Weights of a small contrastive image-text model.
Model: 64-pixel images, encoder arch vit, encoder norm layernorm, encoder activation geglu, encoder patch size [4, 4], encoder layers 12, text encoder width 128, text encoder norm layernorm, text encoder activation star_relu.
Training: muon at rate 0.0064, 14500 steps, batches of 128.
Data: trained on patchworks of several textures, 36250 training examples, 51.2 epochs.
Rows from block 2 of the text encoder of a small contrastive image-text model, named by matrix and row number. Rows with one number belong to one neuron. Each number is 128 + 24 x the weight over its row's rms, rounded and kept within 0 to 255. All counts start at 0.
After each neuron's rows are labels from the 100 texts, of 14976, where the neuron reaches its highest value: "tokens" is the input token at the peak. Only what is clearly more common there than usual is listed. The data: patchworks of several textures. In brackets: how many of the 100.
# fc1: MLP up (text_encoder.blocks.2.mlp.fc1.weight, 384x128), inputs 64-127
# fc2: MLP down (text_encoder.blocks.2.mlp.fc2.weight, 128x384, transposed), outputs 64-127

fc1.84 [144 142 135 100 141 123  98 129 127 151 127 103 167 175  90 121 122 101 136 154 133 137 118  95 118 147 147 111 179 121 114 115 139 125 136 103 110  98 148 169 120 155 137 118 142 145 122  86 127 137 132 130 162  93 145  84 115 134 128 155 122 114 153 112]
fc2.84 [100 129 122 132 128 146 156 131 140 100 114 112 155 108 150 141 117 137 104 112 118  97 155 162 111 101 128 120 124 150 121 161 157 151  81 181 117 157  84 128 146  98 148 119 149 107 131  99 123 142 109 112 121 143 140 152 134 127 165 122 124 168 135 119]
tokens: "diamond" (100)

fc1.127 [124 170 165  73 124 135 146 155  79 116 100 148  99 112 134 123 111 137 161 126 159 158 117 174 154  97 140 122 118 148 130 140 134 133 127 177 103 148  82 146 126 137  97 121 134 153  99 144  97 131 101 130 133 128 126 153 147 115 105 148 197 113 103 134]
fc2.127 [142 130  96 124 106 151 140  82 164 127 153 136 141 123  86 105 148  87 114 141 130 124 124 156 138 115  95 121 128 129 121 167 139 130  97 138 132 105 126 117 155 105 148 112 144 111 131 166 138 148 119  90 126 128 128 124 124 157 103 121 133 117 135 141]
tokens: "checkered" (100)

fc1.353 [ 99 138 140 108 141 150 124  84 104 146 107 135 138 143  97 112  91  80 106 141 105 147 146 165 172 123 130 130 141 146 131 107 134  73 159 106  83 137 104 169 106 122 153 129  97 137 102 190 154 107 119 108  98 132  75 142 148 110 134 128 137 144 112 133]
fc2.353 [166 130 136 121 146 128 162 135 105 104 122 121 126 137 142 144 119 153 135 146 130 134 142 117  82 129 135 134 140 147 163 150 120 129  72 122 193 138 125 101 101 112 108 169 148 108 131  90 116 167 180 158 135 131 156  87 152 121 151 110  88 145 137 118]
tokens: "spiral" (100)

fc1.116 [165 125 163 100 149  97 111 158  80 136  90 117 147 148 177 159 108 128 145 104 165 164 154  90 170  90 118 111 129 119 141  92 147 170 170 133 146 164 108 141 110 112 129 101 132 141 112 104  99 108 144 111 108 106  88 117 148 103 113 148 135 112 125 123]
fc2.116 [127 133 157  76 142 122  99 168 126 160  85 124 130 113 154 115 130 159 149 121 136 169 168 120 147 117 137 156 126 147 118  83 146 136 221  98 156 148 142 127 117 125 131 129 102 151 134  79 108 122 190 115 163 138 108 102 110  98 116 149 139 111 149 132]
tokens: "scaly" (100)

fc1.318 [116 164 116 137 118 128 132  90 137  74 120 152 137 123 120 140 140 136 118 132 104 148  88 145 127 138 155 120 147 103 173 120  81 129 121 170 136 144  73 144 146 157 156 151 109 143 115 146 129 183 120  87 107 127 134 113 126 101 152 162 147 103 144 121]
fc2.318 [128 179  96 153 108 136 131 140  99 146  81 121 138  99  71 130 116  95 152 109 141 136 122 113 155 126 146 115 113 102  89 106 128 102 136 137 149 136 151 134 138 123 107 184 119 151 172 110 111 121 125 146 144 141 148 135 118 148  71 167 131 155 131 139]
tokens: "labyrinth" (100)

fc1.181 [138 108 128 107 103  65  99 128  89 133 121 130 161 107 159 117 117 122 146 111 129 132 127 151 144  91 136 186 148 134 160 102 143 121 153 127 115 119 152 119 133 101 104 111 141 148 138 145 114 176 139 130 132 107 146 116 133 153 141 130 122 131 150 117]
fc2.181 [121 142  99 119 125 128 126 138 120  92 150 107 115 178  97 141 175 100 123 148  91 118 148 124 124 162 101 118 113 121 104 163 136 159 145 102 135 152 103 158 122 103 150 101 139 145 128 153 194  83 157 128 117 157 166 153 140 128 100 128 140 115  77 107]
tokens: "labyrinth" (100)

fc1.30 [126 127 150 100 148 108 117  95 124 120 130 141 121 125 132  94 122  94 108 157 151 109 156 141 161  96 107 137 150 100 143 167 148 143 144 126 119 157 108 114 124 133 177 114 103 142  68 171 138 101 125  90 109 128 139 111 128 112 139 175 137 102  87 146]
fc2.30 [161 185 130 122 112 134 147 117  79 142 112 119  92 164 103 115 140 120 151  85  99 123  91 170 152 134 113 122 150 194 152 115 123 155 110 116 120 139 124  86 156 131  77 131 113  91 140 144  94 156 103 125 118 105 151 136 151 113 165 151 117 133 123 117]
tokens: "spiral" (100)

fc1.144 [ 92 136 126 125  98 109 113 152 180 115 122 127 128 123 109 152 140 136 158 160 149 170 172 103 135 135 113 106  91 114  96 135 117 141 150  86 149 117 108 170 120 160 164  87  68 153 158 161 146 167 134 168 127 140  94 113 121  85 154 143 159  91 125  87]
fc2.144 [160  93 107 151 160 149 127  91 106 136 129 133 110 134 144 168 118 110 121 153 111  87 131 134 160 115 117 101 174 135 154 121 151 122 111 158 158 129 133  77 111 115  89 173 175 120  64 115 143  85 134 109 156 137 157 137 146 190 131 112 120 141 105 153]
tokens: "wavy" (100)

fc1.32 [173 183 139 113 118 134 156 120 110 117 168 163 124 129 115 109 120 124 139 130 133 118 111 147 153 143 117 133 109 139 116 156 154 116 130 169 141 156 115 129 149 123 124 103 146 143 102 115  95 134  95 128 138 110  99 172 148 139 113 136 137 106 102 144]
fc2.32 [145 191 129  92 114 119 163 142 123 113 150 172 136  98 123 143 119 105 112 123 120 129 117 146 121 118  92 108 150 121 114 141 150 129 142 152 123 132 113 170 122 109 109 100 140 126 138 123 119 148 111  98 111 128 136 157 124 114 123 148 191 112 101 145]
tokens: "checkered" (100)

fc1.176 [138 114 143 146 106 111 125 100 123  92 125 152 119 131 113 141 104 137 119 136 116 176 172 153 133 140 111  93 151 123 116  86 107 102 134 139 140 141 104 128 184 110 114 120 140 159 104 152 122 132 145 124 132 143 104 129 167 116 156 159 121 105 125 135]
fc2.176 [108 133 148  81 126 165  82 126  73 155 128 138 146 114 110 106 154 133 167 168 104 109 154 128 131 141 101 147 106  95 137 146 121 155 159 137 142 116 133 164 105 133 137 136 115 131 140  94 101 115 137 139 121 134  94 105 144  89 119 142 111 182 139  94]
tokens: "striped" (100)

fc1.359 [165 139 150  93 166 126 130 135  99 143  82  87 139 117 130 148  93 124 167 122 133 173 136 140 148  64 119 126 119 157 126  94 125 147 155 115 140 161 112 125 109 118 127 125 114 129  92 124 100 103 158 121 123  92 124 108 175 112 124 172 198 146 128 135]
fc2.359 [150 149 145 125 153 124 108 110  96 114 120 154 129  91 181 131 124 102 122 108 129 126 153 136 138 138  82 139 122 106 165  90  88 121 193 166 127  98 130 148  95 116 121 149 149 164 118 122 120 122 118 132 168 145  89 129 135 128 128 101 113 123 145 123]
tokens: "scaly" (100)

fc1.308 [144 122 155 140 140 153  98 121 139 138 149 124 149  95 126 133 137 141  78 139 122 137 144 154 185  94 133 107 124 107  91 119 170 146 101 181 127 160 100 164 144 136 118 111 119 104  73 150 113 115 119 145 123 124 168 121 129 110 141 141 146 115 159 132]
fc2.308 [148 133 162 122 142 120 124 130 132 100 117 129 104 135 115 112 129 108 101 127 120 135 118  67 101 172 122 145  97 164 121  97 129 135 122 124 116 103 156 114 103 135  90 109 136 121  88 113 134 108 106  84 171 164  85 161 130 143 124 125 101 166  92 158]
tokens: "looped" (100)

fc1.20 [163 151 145 139 128 152 142 113 105 128 180 134 124 135 112 107 121  97 151 127 132 131 115 124 175 108 126 111  86 138 119 125 148 106 140 145 160 117 121 166 150 135 131 116 109 173  84 112 126 145 112 107 133 103  97 139 167 112 139 176 128  93  79 139]
fc2.20 [126 141 129 132 118 107 118 192 129  87 122 156 125 107 127 117 107 128  88 119 147 104 125 132 133 162 127 158 190 131 127 168 140 118 119 149 172 120 116 136 144 122 111  88 150 129 137 113 151 121 137 159 123 125 139 180 108 137 129 116 195 120 152 125]
tokens: "checkered" (100)

fc1.168 [105 137 161 117 151 136 128 129 122 183 123 140 154  82 148  85  80  84 158  64 132 137 117 162 109 146  90 128 133 146 117 157 126 132 113 143 102 128 133  96 133 108 133 137 143 144 100 120 186 106 103 119 130 161 153 142 171 122 113  83  96 123 147 143]
fc2.168 [132 127 103 139 114 133 130 140 182 119 140  82 146 154 131 174 155 143 105 159 127 129 137 116 173 144 130 113 162 123 111 104 166 110 151 122 153 144  98 166 104 137 166 111 115  98 119 119  83 120  98 126 120 129 118 110 155 143 179 166 124 132 125 123]
tokens: "looped" (100)

fc1.142 [157 145 159 110 112 107 125 117 128 136  75 150 148 139 130 136 186 185  99 135 180 131 125 114 127 144 144 101 133 121  94 165 130 124 116 132 150 107 132 105 145 132 114  87 106 135 110 144 123 125 121 114  70 166 147 113 142 146 121 118 135 103 106 158]
fc2.142 [ 97 112 121 146 132 127 135 130 111 102 131 141 129  86 104 122 101 118 153 106  69 104 150 136 155 149 130 100 154 184 104 144 116 100 168  83 133 100 153 120  87  87 152 123 144 156 140 130 119 143 133 151 171 142 108 129 100 137 122 159 172 138 117  91]
tokens: "labyrinth" (100)

fc1.101 [106  94 145 102 162 149 103 127  89 117 108 185 104 109  91 149 122 108 142 121 118 122 127 151 128 123 156 116 152 190 129 157 186 141 152 118  80 158 146 162 137 127 131 124 151 143 122 170 116 137 126  96 136 143 113 135 133 110 178 176 177 102 120 113]
fc2.101 [146 167  95 152  82 131 132 125 158 124 133 101 142 135 123 106 148  83 116 166  70 150 138 123  91 133  88 116  77 119 128 142 100 164 118  78 101  99 153 144 119 120 123 130 114 132 102 154 117 126  71 147 128 153 143 120 118 134 120 125 124 122 151 129]
tokens: "wavy" (89); "checkered" (11)

fc1.146 [136 120 132 117 168 133 107  99  69 105 101  75  88 100 114  99 135  91  88 177 127 128 190 110 146  88  93 153 161  80 134 134 135 151 136 147 150 131 141  74 108 161 159 126 112 147 134 156 150 149 142 122 141 164 132 108 151 115 105 121 127 143  89 158]
fc2.146 [179 165 129 133  99  79 146 106  74 115 102 156 125 169  88 145 119 145 136 138 125 101 100 143 116 189 128 120 143 137 153 148 100 131 119 121 130 116 146 163 146 146  84 112 140 108 110 109  95 120 143 110 128 109 115 148 164 110 141 155 126 133 118 112]
tokens: "triangles" (100)

fc1.313 [131  90  99  92 127 150  94 121 160 131 119 138 147 133 123  98 149  97 172 139 126 146  88 134 162 130 101 131 114 121 120  75 117 139 134 113 117 135 123 140 150 159 136 130 128 160 119 124 161 141 118 126  96 119 140 134 150 100  83 132 157 122 182 148]
fc2.313 [109 159 176 116 108 123 142 132  79 150 125 146 136 153 116 125 138 134 108 115 112 107 113 103 101 142 143 115 145 150 132 178 158 101 119 161 166 149 132 130 100 100 121 131 168 136 127 126 121 111 139 143 157 130  84 112 131 168 127 148 124 141  93 121]
tokens: "diamond" (100)

fc1.165 [126 122 146 115 150 117 121 135 151 158 137 139 126 108  85 118  92 137 124 119 165 138 158  96 152  96 117 102 135 112 155 156 109 116 163 133 108 132 112 124 149 159 128 100 101 137  82 165 139 109 121 135 101 194 119 158 166 150 115 139 137  92 131 141]
fc2.165 [100 122 149 129 101 126 117 145 150 155 124  86 116 118 143 106 143 117  85 129 105 120 119 179 117 151 128 165 136 169 147 115 123 124  88 142 127  59 122 127 115 142 105 101 116 134 193 151  82 159 123 108 133 118  96 139 101 115 163 137 129 167 117 100]
tokens: "looped" (54); "checkered" (46)

fc1.129 [ 68 128 127 116  76 105 126 115 116 141 111 163 116 124  98  97 113 117 132 126 112 132 146 131 128 118 119  97 162 145 143 149 122 138 144 159 122 130 173 184  99 135 147 162 110 157 126 109 133 129 152 116  81 169 132 138 148  74 118 195 134  81 152 133]
fc2.129 [134 116 169 162 122 119 104 127 118 112  84 159 168 157 144 178 122 151 115 109 108 165 110 116  90 122 151 129 142 115 144  99 144 163 116 105 149 119  87 119 133 160 133 138 148 148  93 168 125 102 126 165 197 104 118 168 121 144 142 100 148 130 149  97]
tokens: "diamond" (100)

fc1.184 [125  92 124  83 118 103 114  95 107 139 100 177 130 189 132  97  76 151 148 133  78 137 112 178 137 102 140 184 114 116  87  86 103 136 111 139 129 144 157 135 138 139 181  76 140 149 151 159 153 113 143 139 133 158 114 148  98 140 107 118 156 131 112 119]
fc2.184 [126 145 125 134 115 154 151 129 137  89 156 105 111  74 122 124 177 124 104 127 134 124 145  68  79 153 143 126 125 190 139 137 109 157 152  75 132 116 168 115 103 100  81 108  85 116 162 113 152 129 151 169 143 125 147 118 134  92 138 110 105 110 119 125]
tokens: "striped" (100)

fc1.251 [145 130 157  87 144  98 112 129  86 139  79 114 132 138 188 155 114 126 149 108 129 176 154  79 162  95 126 111 125 129 138  77 131 147 177 133 146 161 104 126  99 121 133 102 153 151 119 130  97 110 150  98 106 122  93 114 142 104 102 159 148 124 128 128]
fc2.251 [148 142 147 122 111 144 128 190 135 141 110 151 140 140 163 115 138 145 141  82 157 144 159 110  82 122  92 113 141 132 140 102 139 178 173  84 129 127 167 143 138 125 112 116  99 118 117  85 147 102 140  99 167 123 104 153 141  96 117 144 134 103 139 133]
tokens: "scaly" (100)

fc1.107 [147 146 130 105 119 162 121 123  93 146 136 154 154 146 125 117 163 123 127 104 109 156 126 114 151 124  88 115 194 109 141 104 156 131 131 133 140  73 124 123 160 135 127 135 122 135 143  80 150 129 152 121 173 151 165 124 125 144 120 116 105 142 104 111]
fc2.107 [ 96 136 172 118 128 124 129 116 132 161 100 132 105 125 153  94 101 132 156 155 123 124 158 113 116 141 195 117 100 153 137 171 124 125 139 131 124 155 120 150  84 110 130 149 160 146  97 154  99 112 134  88 132 125 103 133 146  93 134 122 141  64 130 114]
tokens: "checkered" (100)

fc1.370 [129 106 154 145  91 123  99  94 117 117 130 149 127 118 149 127 123 120 138 111 105 164 153 149 104 126 157 108 167 127 121 131 117 149 162 127 113 109 115 140 137 112 110 164 127 167  83 120 120 117 133 145 172 118 160 139 162  71 120 131 151 113 136 109]
fc2.370 [157 147  90 138 138 127 121 157 114 145 121 142 118 181  92 144 120 153 107 149 131 120 137  88 143 163 168 137 105 112 114 140 136  81 131 115 100 124 143 116 103 147 130 141  99 145 146 122 124 153 117 144 104 164 142 132 132 187 155 132 105 100 106 118]
tokens: "labyrinth" (100)

fc1.250 [148 119 158 145  80 144 151 124 146 138 128 124 109 201 141 124  89 105 141 114 123 148 160  78 161 111 139 148 155 102 157 125 123 157 120 151  94 158 123 107  82 131 129 135  80 138 109 143 118 132 146 110  99 157  95 139 126 165 110 142 134 118 131 125]
fc2.250 [141 170 163 127 129 164 128 136 146 117 135 160 120 108 126  91 170 160 124 157  96  90 116 162 134 110 107 123 128 180  96 125  95 146 128 134 162 128 139 137 133 142  98  98 116 109 144 136 141 150 124 180  97 149 104 138 124 117 121 133 173 102 134 150]
tokens: "checkered" (100)

fc1.212 [135 148 155 110 146 150  90  94 127 122 151 124 148 141 133 128 143 119 123 160 141 129 113 109 161  88 120 141 111 127 158 136  97 109 145 130 151 147  73 114 125 128 131 128 144 121 104 140 126 103 129 122 110 135 141 137 114 146 108 172 174 102 100 124]
fc2.212 [157 121  87  94  99 144 113  95 139 142 151 157 176 113 128 130 144 135 108 106 145 102 113 108 115 164 156  94 147 151 157 146 134 152 129 117  83  99 168 127 166 136 105 131 159 108 127 151 115 106 150 126  85 145 166 127 168 112  86 129 167 170 126  88]
tokens: "looped" (100)

fc1.371 [129 146 177  83 118 160 117 141 139 104  84  97 158 125 138 106 114 125 139 110 170 117 146 105 148  88 118 110 157 130 140 127 140 135 116 160 162 111 104 101 111 115 127 103 120 132 108 127 159 146 131 134 114 156 143 127 115 134 109 120 154 101 143 136]
fc2.371 [131 116 129 123 119 123  84 110 100 130 137 167 144  89 149 132 119  69 136 118  84 140 122 164 126 125  92 160 132 145 141 132 130 134  97 106 115 138 140 150 178 140 124 162 134  96 118 119 119 134 102  99 142 127 105 166 141 153 137 126 141 164 100 139]
tokens: "checkered" (100)

fc1.218 [156 175 140 142 146 127 160 156 138  84 117 115 159 133 140 105 110  93  68 131 138 111 128 144 155  98 125 151 103 118  97 122 108 135  81 168 105 108 124 128 133 176 132 158 158  96  73 130 140 123 121 135 148 148 132  97 145  80 124 146  90 113 137 109]
fc2.218 [111 114 111 129 138  96 137  79  95 146 147 118 154 135 119  93 157 131 115 157 143  82 149 122 126 165 135 103 155 167 125 103 144 132 113 133 110 123 166 137  77 137 158 142  90 159 137 106 120 151 136  95 115 134 107 125  99 134 115 114 100 149 120 123]
tokens: "diamond" (100)

fc1.188 [126 137 147 108  95 125  59  91  98 155 140 115 122  95  81 108 118 129 112 134 106 145  79  83 157 124 155 157 126 121 119 118  96  81 154 186 139 126 137 181 134 125 138 129 131 149 102 132 121 152  91  80 102 159 123 176 127 147 100 155 138 120 184 134]
fc2.188 [154 134 120 124 186 158 121 172 106 120 103 173 150 128 143 110 129 177 120  82 160 155 130 124 121 125 128 140 143 134 117 111 180 125 139 117 134 100 156 120 160 148 123  77 140 131 164 144 125  79 149 172 125 121 114 129 157 103 146 147 132 139 103 114]
tokens: "looped" (100)

fc1.83 [103 145 149 107 135 120 152 125 125 145 132 161 133 102 114 124 131 125 118 127 150 149 150 163 112  93 174 100 164 119 127 156 119 134 183 132 117 144 141 101 122 155  96 121  98 107 120 105 150 126 126 113 113 124 108 122 157 110 147 125 174  96 129 140]
fc2.83 [101 121 141 140 114 156  91 128  91 107 102 120 147 126 133 153 125 128 134 113 105 103 108 167 150 183 143 144  99 124 103 183 139 113 123  95 157 154 125 139 117 152 143 166 146 155 123 154 141  84 136 133 155  94 135  89  95 129 118 130 134 149 106 109]
tokens: "striped" (94)

fc1.43 [125 152 149 139 134 132 112  97 116 151 107 149  91 101 148 109 154  89 137  92 172 127 123 101 146 115 115 104 185 154  92 121 163 112 131 151 124 133 119 178 137 134 143 138 133 186 114 118 101 129  93 151 128  86 114 159 119 119 104 142 139 160 144 100]
fc2.43 [160 102 126 145  98 111 142 134 134  90 158 139 170 140  95  84 169  87  97 130 107 126 142 153 148 148 111 121 130 139 151 125 138 158 125  70 102 127 148 142 159 139 124 121 142 113 142 119 134 140 185 121 131 181 136  87 118  91 122 144 117 139 126 136]
tokens: "mosaic" (65); "scaly" (35)

fc1.118 [129 112 105 104 105 126 112 138 119 161 138 153 168 158 114 113 101 135 156 106 104 136 145 105 152 103 120 160 150 178 126 139 156 150 148 145 133  90 166 164 164 135 161 103 136 143 122  70 134 125  88 125 111 144 139 121  87 122 130 199 153 148 109 117]
fc2.118 [124 138 120 167 103 135 113 135 126 133 123 143 122 116 142 152 180 131 142 143 151 102 138 155 120 134 134 115 112 148 118 143 119  85 147 104 118 148  77 127 110 135 169 161 129 150 151 120 124 153 153 153 128  95 135 130 173 149 109  62 159 116  88 119]
tokens: "striped" (100)

fc1.92 [126 153 186 150 134  92  82 162  58 120 109 133 101 108 129  86 127 129 106 139 115 140 135  84 173 119 171 119 143 144 153  86 129 122 134 133 112 100 160 186 130 140 147 140 133 166  84 157 110 100 121 108 117 148 139  66 159 153 120 119 143  88 118 117]
fc2.92 [139 106  96 141 107 109 151 100 157 150 151  92 136 157 139 166 151 147 126 157 152 102 129 162  94 111 114 127 122  88  71 140 129 137  68 144 151 173 144  95 107 118 156 108 143 140 117  95 182 129 124 123 167 135 112 127  92 119 122 138 128 118 119 113]
tokens: "scaly" (100)

fc1.369 [ 75 108 187 113  74  90 126 120 125 119 130 150 128 124 114 116 136 115  93 151 113 142 142 142 141 122 105 143 165 132 128  81 120  97 106 108 119 127 148 159 139 139  92 112  93 143 123 142 147 145 130 113 102 111 100 146 148  68 173 201 147 131 150 135]
fc2.369 [136 180 147 109 148 177 140 112 133 142 111  67 178 136 137 110 108 103 132 114 101 123 126 136 153 102  93  95  98 119 167 126  67 173 119 162 101 112 130 122 144 115 106 130  97 146 143 119  92 150  95  73 159 115  82 126 142 132 110 158 137 162 126 128]
tokens: "mosaic" (100)

fc1.319 [134 145 151 114 151 170 120 147  95 125 141 113 138 137 118 105 117 113 101 119 104 154 100 119 126 114  90 146 101 142 124 165 130 188 114 101 116 157  96 158 119 161 179 169 135 143 109 150 131 115 129 107 163 116 170 146 140 117 123 184 147 109 123 113]
fc2.319 [149 117 136 142  55  79 129 165 149 165 144 169 133 153 123 173 110 148 134 160  97 173  93 107 130 142 132 161 118  92 141 145 133 131 143 128 135  85 132 145 144 102 131 141 152  81 133 114 130 154 128 131 122 200 102 115  98 114 132 119 100 133 146 135]
tokens: "wavy" (98)

fc1.24 [ 91 124 130 131 107 152 104 104 143 165 127 130 136 144 108 120 136 171 132  90 121 131 133 147 146 130 120 128 189 180 177 100 141 102 129  99  97 115 164 139 130 135  92 108 142 148 130 137 109 142 132 155 114  70 125 156 118 127 116 134 127 134 176 128]
fc2.24 [134 146 103  91 131  89 109 139  88 114 152 115 156 156 103 121 116 109 145 130 145 139 155 133 109 144 138  88 145  84 105 141 120 143 139 151 148 114 160 146 142 132 162 122 149 136 114 141 117 107 133 115 134 143 144 118 166 133 133 106 136 161  84 118]
tokens: "diamond" (100)

fc1.10 [150 128 120 112 139 145  89 146 120 120 120 121 144  94 125 123  77 126 144 102 152 145 152 160 150 102 132 114 133 180 111  84 108 145 148 136 172 144 150 109  73 110 142 134 141 155  93  91 176  69 132 118 124 115 119 114 101 113 147 104 158 129 156 119]
fc2.10 [116 119 135 113  92 122 100 185 125 200 101 107 150 116 117 121 138  89 125 146  92 117 110 128 155 129 105 139 128 124 156 144  97 143 161  78 164  74 128 151 144 158 162 147 148 121 164 162 143 140 121 134 121 109  82 145 181 133  99 142 133 166 160 135]
tokens: "diamond" (100)

fc1.285 [161 140 145 161 130 135 106 142 103 138 106 137 132 140  98  98 148 149 136 115 123 148 139  79 188  79 138  74 143 120  95 131 150 124 152 119 112 165  96 142 168 167 156 121 117 147  63 125 114 148 108 109  89  88 138 122 111 106  97 147 153 121 117 111]
fc2.285 [173  83 112 122  58 122 121 125 147 138 148 123  75 135 147 114 117 118 178 154 148 108 128 124 120 173 120 171 145 130 123 152 135 143 109 116 171 115 131 172 130  72 133 150 135 152 109 102 133 112 111 139 152 172 140 141 147 119 171  99 118 145 128 114]
tokens: "scaly" (100)

fc1.37 [101 153 138 153  89 145 136 141  94 116 155 125 110 155 121 100 131 114 126  82 120 158 174 151 131 140 133 129 156 130 109 105 137 101 158 110 160 142 129 154 128 113  97 107 146 159 118 164 138 142 131 157 117 136 106 127 142  66 132 148 158  85 139 107]
fc2.37 [155  98  93 131 139 139 148 145 130 169 146 107 152  96 124 137 134  84  90  77 119 106 107 114 162  84 138 107 107 123  98 124 101 144 151 133 103  90 128 148 114 145 123 142 141 124 145  86 120 132 169  87 158 117 141 116 116  62 156 138 101 108 148 107]
tokens: "mosaic" (100)

fc1.200 [ 66 134 150 112 129 121  85 143 110 149 120 152  93 158 129 123 118  82 113 123 127 166 126 159 148  97 128 109 133 165 154 134 141 116 117 151 117 135 124 150 134 157  95 110 143 151 123 170 105 127 132 121 126 122 147 133 164  98 161 186 148 102 149 114]
fc2.200 [126 117 152 146 157 163 109 123 157 113 128 106 117 124 127 130 109  79 125 135 116 152 139 140 118  72  80 105 135  99 108 105 108 143  93 129  84  78 143 154 128 131  96 142 161  89 174 154 130 120  93  89 129  82 107 137 133 123 163 157 130 129 123 111]
tokens: "mosaic" (100)

fc1.13 [113  99 158 130 136 158 113 157  88 125 108 124  91 106 125 144 106 107 106 121 108 148 117 131 129 101 106  99 110 110 137 122 157  81 126 178 110  95 129 170 131 157 110 122 155 104 152 144 117 109 131 120 116 128 139 141 163 136 173 169 160  94 155 126]
fc2.13 [ 68 129  96 156 124 198 125 103 153 116 146 109 137 118 118 134 137 113 117 110 117 141 117 125 129  93  95 100 155 120 140 134  77 138  97 112 143 114 158 141 125 119 111 149 141 115 111 154 101 153  98  91 141  93 115 124 128 116 107 161 114 146 102 135]
tokens: "mosaic" (100)

fc1.147 [140 107 122 144 123 121  94 126 149 101 125  94 169  91 134  93 186 111 113 116 113 131 147 138 157  71 124 154 126 152 154 102 142 144  77 138 130 129 110 115 104 131 160 152 103 145  95 151 118 139 136 136  92  99 160 124 151 103 122 138 123 167 127 125]
fc2.147 [176 150 100 150  96 133 127 125 123 148 123 164 130 150 123 128 122 117 143 143 200 182 113 129 105 161 125 106 121  90  87 169 146  94 163 130 155 156 126 124 116 119 113 102 136 112 149 162 124 116 154 120 144 186 131  80 149 122  95 154 143 110 112 135]
tokens: "looped" (100)

fc1.79 [120 115 113 136 141 149 123 115 105 160 122 162 132 125  95 145 170 147 127 150 121 123  85 169 138 142 126 112 162 122  90  90 177 170 165 145 103  88 106 154  98 165 140 123 151 128 171  93 113 128 155 135  93 141 166 135 152  84 147 146 123 139 138 100]
fc2.79 [148 159 148 130  87 124 116 143 146 122  83 128 120 107  96  90 135  92 129 141 154 121 146 110 121 120 145 138 112 151 135 170  99  73  89 106 136 184 169 113 121  78 115 149 104 105 102 133 134 150 111 136 145 149  88 117  83 157 111  99 139 140 145 135]
tokens: "diamond" (100)

fc1.128 [121 122 161 108 134 161 133 144  64 155 130 133 155 112 103 126 155 116 106  79 156 115 124 137 159 119 124 113 144 133 124 125 128  85 117 132 131 125 121 165 125 157 145 128 156 172  80 114  95  96 120 123 140 110 134 113 146  93  94 134 154 123 170 109]
fc2.128 [150 137 105  92 131 122 141 120 138 139 120 129 104  87 124 154 102 171 158 156 117 126 101 156 114 141 114 129  84 166 150 137 133 118 118 138  91 126 128  97 138 111 106 112  83 112 110 128 115 143 123 161 150 131 147 119 120 148 153 182 141 133  95  86]
tokens: "striped" (100)

fc1.220 [157 129 160 143 129 147 126 112 102 128 118 112 147 157  75 138 105 122 148 117 119 150 147  90 165 121 107 136 146 152 122 168 135 109 122 162 147 163 122 137 118 158 135 123 119 115 139 135 148  97 123 148 133 137  87 142 128  94 145 152 107 129 154 109]
fc2.220 [124 108 116 130 142 109  86 167  84 128 138 124 190 112 140 134 138 123 144 138 175 111 141 125 132 134 155 104 142 126 111  77 119 167 102 111 101 145 133 151 112  99 126 156 144 115 105 106  79 153 121 120 173 108 174 125 182 110 123 127 145  67 117  97]
tokens: "spiral" (100)